{
  "encoder_arch": "vit",
  "model": "masked spectrogram model",
  "dataset": "short pieces for a synthesised band: melody, chords, bass and drums",
  "train_examples": 26041,
  "n_mels": 64,
  "hop_length": 160,
  "input": "log_mel",
  "win_length": 512,
  "method": "mae",
  "mask_ratio": 0.5,
  "loss": "mse",
  "encoder_norm": "layernorm",
  "encoder_norm_position": "pre",
  "encoder_activation": "gelu_tanh",
  "encoder_mlp_ratio": 4,
  "encoder_head_dim": 64,
  "encoder_fused_qkv": true,
  "encoder_bias": "qkv",
  "encoder_qk_norm": false,
  "encoder_parallel_block": false,
  "encoder_inner_norm": false,
  "encoder_patch_size": [64, 2],
  "encoder_layers": 10,
  "encoder_width": 192,
  "encoder_positions": "sincos",
  "decoder_width": 256,
  "norm_pix_loss": false,
  "decoder_layers": 2,
  "init": "lecun_normal",
  "residual_init": "zero_last",
  "optimizer": "muon",
  "muon_scale": "match_rms_adamw",
  "lr": 0.0017,
  "momentum": 0.95,
  "nesterov": true,
  "orthogonalizer": "polar_express",
  "adamw_lr_other_params": 0.00073,
  "cautious_weight_decay": true,
  "steps": 7600,
  "batch_size": 512,
  "epochs": 149.4,
  "lr_schedule": "step",
  "warmup_steps": 380,
  "weight_decay": 0.3,
  "adamw_weight_decay_other_params": 0
}
Rows from block 5 of the encoder of a small masked spectrogram model, named by matrix and row number. Rows with one number belong to one neuron. Each number is 128 + 24 x the weight over its row's rms, rounded and kept within 0 to 255. All counts start at 0. Numbers have three digits each.
After each neuron's rows are labels from the 100 clips, of 14848, where the neuron reaches its highest value: "loudest" is the band of the loudest frequency at the time of the peak. Only what is clearly more common there than usual is listed. The data: short pieces for a synthesised band: melody, chords, bass and drums. In brackets: how many of the 100.
# fc1: MLP up (encoder.blocks.5.mlp.fc1.weight, 768x192), inputs 0-95
# fc2: MLP down (encoder.blocks.5.mlp.fc2.weight, 192x768, transposed), outputs 0-95

fc1.101:156171161135146128133122081112148109104095147133135118126147145125122184129131085118139125127124085088145146166129164096169132083099140093086176119190172148139121116109152118130120097118095134138083085130158116143122086124149140109136167109134126104172143091134130101150116126131104104169
fc2.101:119074085135120150123132121152063169111092083133125098124125133134141122089178123139128126130140165129145095124146102132152122118128137153110125101119064142112110143152127150123118139133152170151111130110148154166159142135135143129144115098122158120072142145159130153136118175169123135117
loudest: 500 to 1000 Hz (41)

fc1.118:142093111101142121100091118102092137135084138148110138125183173143086096152119106112110157126094088126132134141163160123138105131143116110175117160108120088156164118116119148171091164114090139149128125131137125152114121157092148142070123119110132109137115123128168151155108150096112114093
fc2.118:134134128100158153131156093137149160110156114142154099148168149147121120112134080117102163151086198138158172126130130141117161108163116115154148138123146127126139109147091096131124149123152059099113141122175160137079124115136131147078104127125147145128130137115118143163127103155132102136
loudest: 4000 to 8000 Hz (33)

fc1.470:089120094139131113128128116144091114128119117097146149128149107129128128095149136165156115164142149151132127092113111157130125169157146152147165090149114122141115083128113139135137115102154084091135141188099154135093123126118116101152141120157059141103127123097148098130079131127085150155
fc2.470:145151144163139094098111103114135134128140149102132069139124135166128155141139136121122151137122137112131095147167169103122129146088132101121127140152137146136158153156168110111136133160120131148145115147163121104138127103129125151104137151114141148170163140127109124111131142103113057148
loudest: 1000 to 2000 Hz (25)

fc1.176:150069173099141112083119156125140114123142130164108133131152184158115115162096162104127088071144160143134113160145113143149122128094125149152145152170117149130147120094103118134140090075173095158133127107114169099093122097136103108155117121126117118136104135140088116123139161169152132089
fc2.176:101142141108120109123144155118085126114191099112144135111083126109112112130136121181120170127137117173181143178081118132125117134151131094140129062151087129123079107132163118136130130119131142111131128120099114113078147132166129130137152159124150164083122096107102171155128177110116056145
loudest: 250 to 500 Hz (60)

fc1.301:121156153114073151089119104125077102153130125098138142164137124112131161134100140133149164122154141125129139141084145147111123160108145123092110100106150127118160172136105133144145132129134112128125126097162106088168125105093129125151136170133136150128129155133110132123132155171146158151
fc2.301:103135112142117171160126125120136166159105102117104132113189139124156149136126123153127121086150150125135108092122076120113122146132109099140146076157129131119152171165117113113181091133151152171137126173117125086109147202122154117140091135146156060134104143155140106096128126140156101134
loudest: 2000 to 4000 Hz (34)

fc1.609:185153157056131144135143128130161156122171121138138119142121085129086124050116143156146126134133130110133101143135127149153120164129091147130092156148107129146086127165120089142130108165148097146116145122149131103146145134125096116170155130107103082117120098106143183077122109127107098134
fc2.609:139132098066153128156131107087132156093110140110141130098152161131133096134158102120128125166134131073116142109105130148129136115136142171094151113131094110157149135136110132173141143102097139153154123117139110162143116181112165174116136088153114171134133134144171104148145119120129108113
loudest: 2000 to 4000 Hz (32)

fc1.494:171107154108123152140123163137136153135111109144131141089141113117125097107119120097092108137155119128142107117128147170117125169134078107154107149142121108134133130169064194158156143157125143109126142118177152119156109129128085129086084140109111137100120081080146115122118118103128150099
fc2.494:131111084208151157147107092134160153098107145093135129137141132158140126152109126150114154120079112128087131101138078093138147138097130119127133151111117125126136140105125075135141157144160089141144089169143169152089150112175149120139075142144135168097124115124122117155114120135156069154
loudest: 500 to 1000 Hz (37)

fc1.51:171105150154089137103096126119092134117147146110151152124143129112100115117161104124127121129123178100158133122113158170110118125147123135154148156142095108135120107124109135130102124158141095155143134159136150166126131153163123122133133123120143137105104125110147174148142139122148091125
fc2.51:114127133115155091107153115135137125136164138156116131191131128133113146107105162132144128072128074151133150162147107094146082139126141106116137104121125138134107137128156137100130130118141157121136125142142122098167127130108141125149100148130151109141128112147179133110077136118113138129
loudest: 4000 to 8000 Hz (31)

fc1.577:118128124115154135116168126092109141146135114148110178128150096183081132154186073127133118144168147118124139111122126172136107141125117116139153121150145133128145091188082142154152118097135121148136095110081073152142105156116150104119107106148096151155174109107152112126113148117117133138
fc2.577:187171138159132134165139117151160137102101156134159110100151187147097138116141117116149108148139155114080090152148149111123091118116104141077068112145125126135140149101133125101130161116105131146137138187117144161116106104142081121132161097113080159172167203114106101142116106134145104124
loudest: 250 to 500 Hz (69)

fc1.293:125135128140112130109128136128098082141126067134128128109141141118132134123124141130154100120126080170146100120106147154119127069173113122167180143119124148145111098181147133152115071113138107140163126108108111118139122124170143135145140145142110115182145137153123159109064140118151114152
fc2.293:126130183123126060110124101126086108083124138172102153130138157126077111096132129137094106114150123111128140183125130143144121123139102136050114177109120109138120109125120121170151123120122120098137138125075139106118113144134103120184173079118107137135128115147089130086108115134107115151
loudest: 4000 to 8000 Hz (26)

fc1.299:128125120088136103162109120127142143184111122142128146075144166141112113147120102144112096138149108149145147096180158125145084164122134108134109113120153164125142109134105132141102132141142139144117130089134108112106094149148131134141110160140107120138111095084141118192048120119097172108
fc2.299:142164098179126083119132100089136139144140116143068104150124101142096136083163104107127159098164147140114138115127169143128098120149138101121084137127116166175154157147100134126119118145194117122140126142155122136127107107136100126110124139131122170143171165087150118098114114101106158155
loudest: 1000 to 2000 Hz (59)

fc1.529:125132127104130112105130098164091126170148137141103158189136128157149095126116128122131092168159151093204117143076151128110113115143147116119126121128141141137161125157096122109135094123116112125130147160130171119124094105105144114163106097129132132163126172111122108134206118153167135163
fc2.529:133103112068137126145140133145100096138115097131153118148099173132133139109146114158126127116088107156138131121120145157158144140129121119124128135112145135133152096138172121094116088157074146157078150107149105132150126120114137108149132121106130094153128137091138136138095153161133098135
loudest: 500 to 1000 Hz (38)

fc1.260:098076121127127150116067143115127127137125167121102116126146184114089161116115090114157114133115095116137124094124138147154142132118184112115138117121146136127134091150113160133108166160107093174128112154085108153131108144158088102144143103153120158113105129107124127137141118168104131134
fc2.260:181128087155156100186117158184129111150128118127193110127160128110111130099151133131119115129105112113145092164145160138137127150087127112136105137126133117162137150180134148126088118137133138072099075160092131169105104132130143128118108136117150148112156128147105108105143153135139118097
loudest: 1000 to 2000 Hz (27)

fc1.402:120126127107118176189096113126091159138132160163119167149083129112138115158119099109098166153142145113150122155132154127161128150152102118099070130079144148125155131126108184148139102124143132138175125090098138153131108117124118146189114120118096140116069157142135122109113125119096130131
fc2.402:140163153152149137110115128126112167163130121138114147079081117159107135160146129142106130137167104112129126147102181111137141126113101131144107103126100110160114124123113106117119122139192133144147105128164102088114120118117166091127119168133104100152146094117076083129140146129114123138
loudest: 1000 to 2000 Hz (43)

fc1.120:166151128107122083153125074104149099090129099115150158136142192145103141114134140167121099127099093153108116137080115100111148127110118109126093134140082109101109145153128149140104097165114124109154126128189132153143144148136116140166105108139118154115139137090083096120132165140129163148
fc2.120:132116103140162128156101100149122135148141126155114119124141131175171149162168153092143088142157129146138183093146129145140111111144130116134104115146135110126096135116084106107078095129152146140160117154096142082160112110130132141093089146113154162132127143138126129128149091120125188141
loudest: 1000 to 2000 Hz (40)

fc1.155:109167118107146117151133076107122157153124138139132141171151126115082096142156077123138124100138140113117101145154101134101134104145126139168170124137116150160143093144125150167147132087152086160130122080107110150116126138139117112062129138148098131143169118106110149135108102139132137120
fc2.155:135134148135137162138124123139146138131149155143141104117132177160148145121107157159118127113095106090109180095174120121127147148131147108122102157153146138170125134131146130118106112114160060099117157151123141139090157121141138140119102135125179148113110138092168096154141123112121123145
loudest: 4000 to 8000 Hz (26)

fc1.568:156089165145086133114127124149135169135108089150161153074047167121146116108146124096112111121159141140129115148116139114096149133133078132132110088116083135132100183152145154137157135142141157141122118107153141171132122161123112095154119137137148113124122142111105121121122122106101162101
fc2.568:127155143179130125113094132178107124123062113128127144139122161153123121179129128170130167113098185054090101125188147113108129107119132106148131159136149142119154163131128145120124113134112115128124140164129134081140126113141137126124163121168099103123136141134110124130144111097106082141
loudest: 1000 to 2000 Hz (36)

fc1.32:124116131120118102116151109117118130100123135138120119097145145136118079166110116073093135135120143089144169180135169151140129120117124105189144153159168127150153121145109115134118108105127087075103144111147077166160144138117133108126125109147102143174112123115102110083151103110133090127
fc2.32:092167077131119110086106171114149118153123161144161139117118132109144125140127140152103126104125086180110108130135156108132169134154168140110126118118114120105147154117149097135093134094108093125151174123071141144129130101124152108141123142152139129097146093099119166141139123171153138184
loudest: 1000 to 2000 Hz (27)

fc1.108:128101117130099129147102168115079145140152129096129092139119103136102110074154113149144100140131120136155143101147104128111141100162079122134105135152137109129135146173113152141171089113158109144138119128195077117113122109166150162120115145084138125118091126098141150141086106116124127123
fc2.108:155178139132117095095139086126186123123157131136139123138159101146099116115121130153137128112130119122136128139082126127156075113154109149126120145158126113138154127130144081133136130152180097070116111130099165144096162115138112150143133124138111177087152065139146161109153153130180116125
loudest: 4000 to 8000 Hz (35)

fc1.270:167111161144119152095087130110133119100156095120155136140151059080170155105136073097137108095136147080119102139110147154100124106129126155151122110136137097181126116110143162138118103147102150139145132110121118124108157130156127143137166140117175099141136140122132106112104074158113130167
fc2.270:146123124138142102153163117126093129086110131124112143128091130149097112123150192146132141141145141124087147130095112112120122082111124101090121128165081151097125090115163072112156128177124141156101134139099064148120118172105129105151129127111116117147082102117120178148106112129156092121
loudest: 1000 to 2000 Hz (39)

fc1.6:111131155140104117153103091122099108190132185176135118123144092141085146152140136151103167110131111170089134169139173141062143123152125127124121112097147144123137122101140145109139143170161095140101067139121145087132124159162147140170120106159104114094128140111140120146140150115171120119
fc2.6:090097141158159136128120127144102103115130105119115125114076120190112075100117167116123136134133109102132129109205085109139099150131142137163122098109139134112153129149075152106103126188104106128141111085148126168141104110129142120127142126141134109121121129109130153113074131094134175136
loudest: 4000 to 8000 Hz (26)

fc1.490:155131136144103141110135148107105116140139153175061122107099143140117175137115102135117160120178115165112075157143120112170123130174098118116142146111113094133129120115129081077137125105114070138145141154121121137173135134126126123115139134139093111155137122148144107155131143089159140148
fc2.490:080110120134121113130126166124094116140127095124115191109098113085129115119097159143143120148157144144118151115132104094111150132149119175119127088118116129105098113136097146158172181125173141147159123108121126160143142149140130125098124124103122121101136141146121174134142143159135147103
loudest: 4000 to 8000 Hz (28)

fc1.447:102118132107129106107077128090137153140116171120089171103122144176138127168097127109105159123126104119169138150145187126128059130103113137137139133125128124171150092110160138115148137110125153159162108104147100120125128093093110124149136118133123144086137153106128129140167115125135123098
fc2.447:122124106144065116064147130118131155159175109086123114154112081142149137132142110102142094150169127157135134136125121121122146115121134148126148119132141156100123153122114090107086092153147118139120128139136116097155117113134100119103098178109152098078085116131091156100176135098104146142
loudest: 250 to 500 Hz (66)

fc1.713:119061126100116157137082131127122134153188128144153143140106143105128137110128112078125096119181135110128146110154159115123155159126118098126132162125117122144093064141120161144118138123094146153117153085142128104139136115130135143182156101103137069122178182123135167146084116140126139086
fc2.713:137115093147135114182137172134152116142072132176124098153108174108160140126115149152112147117146089138142139119134124147131100118183131166123090094112141116139132127138116105165120112149117131151140087124137133072123107136145129121096114151103103108123133106134115094175132104123082141164
loudest: 1000 to 2000 Hz (26)

fc1.341:145125094137131117143145136078143169114134101133121165153123148124059170136096095110127148115119123135134108114148135131119086162125090091133117143135117153099121111170148141067112132136103108149143108145083135114120143107106103163131089116088135127117150131102120153115176167130150105141
fc2.341:131134096116116134114123146122108152123120118113152156129082122099134126101072138122131160164128124129155144117090138099130141176094144105147123117088108166117136132173144141102123189125106101118138128158112149144114133125094136097111100085126162149107115112090121161185156117115181157143
loudest: 4000 to 8000 Hz (37)

fc1.685:114094123103161115143126085144119116104091118120149128095109130147117122128080120142124164132129082122122149107102118120176137102125078148111150129091111098129126076143141135179115112161132126101119116119119166137132103133132106101116091173151107148169125140080152085171076124133156139163
fc2.685:079138116136131121123135124121119142103112131120077184133142134105102132144114126064134132092113144156111167136132147153120141141158151126088101136162110177138125086112144150141127147136154100109167147101143138104128129138111114146129156115135158088147124089114118162108146156094110105067
loudest: 4000 to 8000 Hz (36)

fc1.702:117151134152104096127113120143116199113136119132111131115114134156124122115143113141182123136151137124168156163114157147110103181075104093161132117124127142129112130104137142159103131127122103154124141121127119137177085116093124118102087073119110125149126138151135162090147120108135127138
fc2.702:121125121144105160115087113171133145115139111092138139089180187113155157103122079162170114122135167105166095144144142124148096103138135123138109124145101168173105137110147174122122066145125128114142127123134095087121139111149147142118157105148114146179109148148104156113119097121095130145
loudest: 500 to 1000 Hz (75)

fc1.156:137104108092105115121102160083063124117159143118143150137117103126087116116126158110166133124087147146139100126119100141156095091136112143146149123176112134111131110156124108153120115131139114109093133169159165083121101139150160111136166116078144116126131057144098140132103127159104113145
fc2.156:189136179141127122106136109144174119179141145141096115109168165176143122122126109137128127111161164152106102145104147124096125110147080132132082120151112123135178127154144076115148104150170119108153153143151132156123171137127084134130115131156124159080139124114099141127181152108186125090
loudest: 4000 to 8000 Hz (26)

fc1.548:109108125150213127166130091099093131138138108128091152132130168110108138121107106085098106112107116099087141151096090121123103146109141109121143150173093105149118084205159154148112060117128065148133108120105115123129141175115121124115106132154110104117115115141145111115141109109099118147
fc2.548:126096167128122112156112124116124130083092143148100147141094098132096172105124160138131171116169181165148099124153091123129136146138094148126111097086100133137149158091127148112103126112086130139128129122079129114109124142119130103085178121095162131142156131110132135148106115135164127120
loudest: 4000 to 8000 Hz (32)

fc1.745:131147129148125133109108099101185159133116168107113092138126112152134155124085117120118132130119108099131113118103147112156106131136100115111145146155148128127121101154139085148143123114137107113125145141120100121129126158147139114116160160145104119174140134139143099118085126078127091169
fc2.745:125135136140103065158108155149091123150126152157121172144166095104061150090094137138141120144174170162106134127132107123130137154141128127114097124111114102144131154131113136117137160156149105103139112138119087144145153147082101135085103134132145107122139097098109170121110122140162111116
loudest: 4000 to 8000 Hz (31)

fc1.308:033125139107129117103151131127114151161114116131156116143167124113109100097127143123125109150175146166137138100098135155118091145131133099115137080136111112129127102139103097132186111116076127108124167145134144140164099114128158066124124120148122128151149110133139112127142150133117167128
fc2.308:145110129168146134107113114168145134133115136081105079148102121150154154184118105137106128130128098078104072116105114125145151125094094128122141187159152129129140136131138142133106150118118103176160111157093132135093151092149135143113128164116141156120120142132126129168108189109097097135
loudest: 500 to 1000 Hz (52)

fc1.294:116094090095133137166101172101102131126084117138106106097151168139081098177143086149133162099115117162178137116150095153117111122159134112151113099139106109146150135131093128135142138082133127136101119138128166139110081157106162126090139104095146135126113115113142114138146127108154114098
fc2.294:099147140135144118126149122091126141103145105170174123108130151162160118148159115137111163104087111157141169125140128120139140102132092101151112119125122138126120156124141128149156142105113081144118140092113116136120117151132154157142098129134153161136112146123130132120115117115167109127
loudest: 4000 to 8000 Hz (38)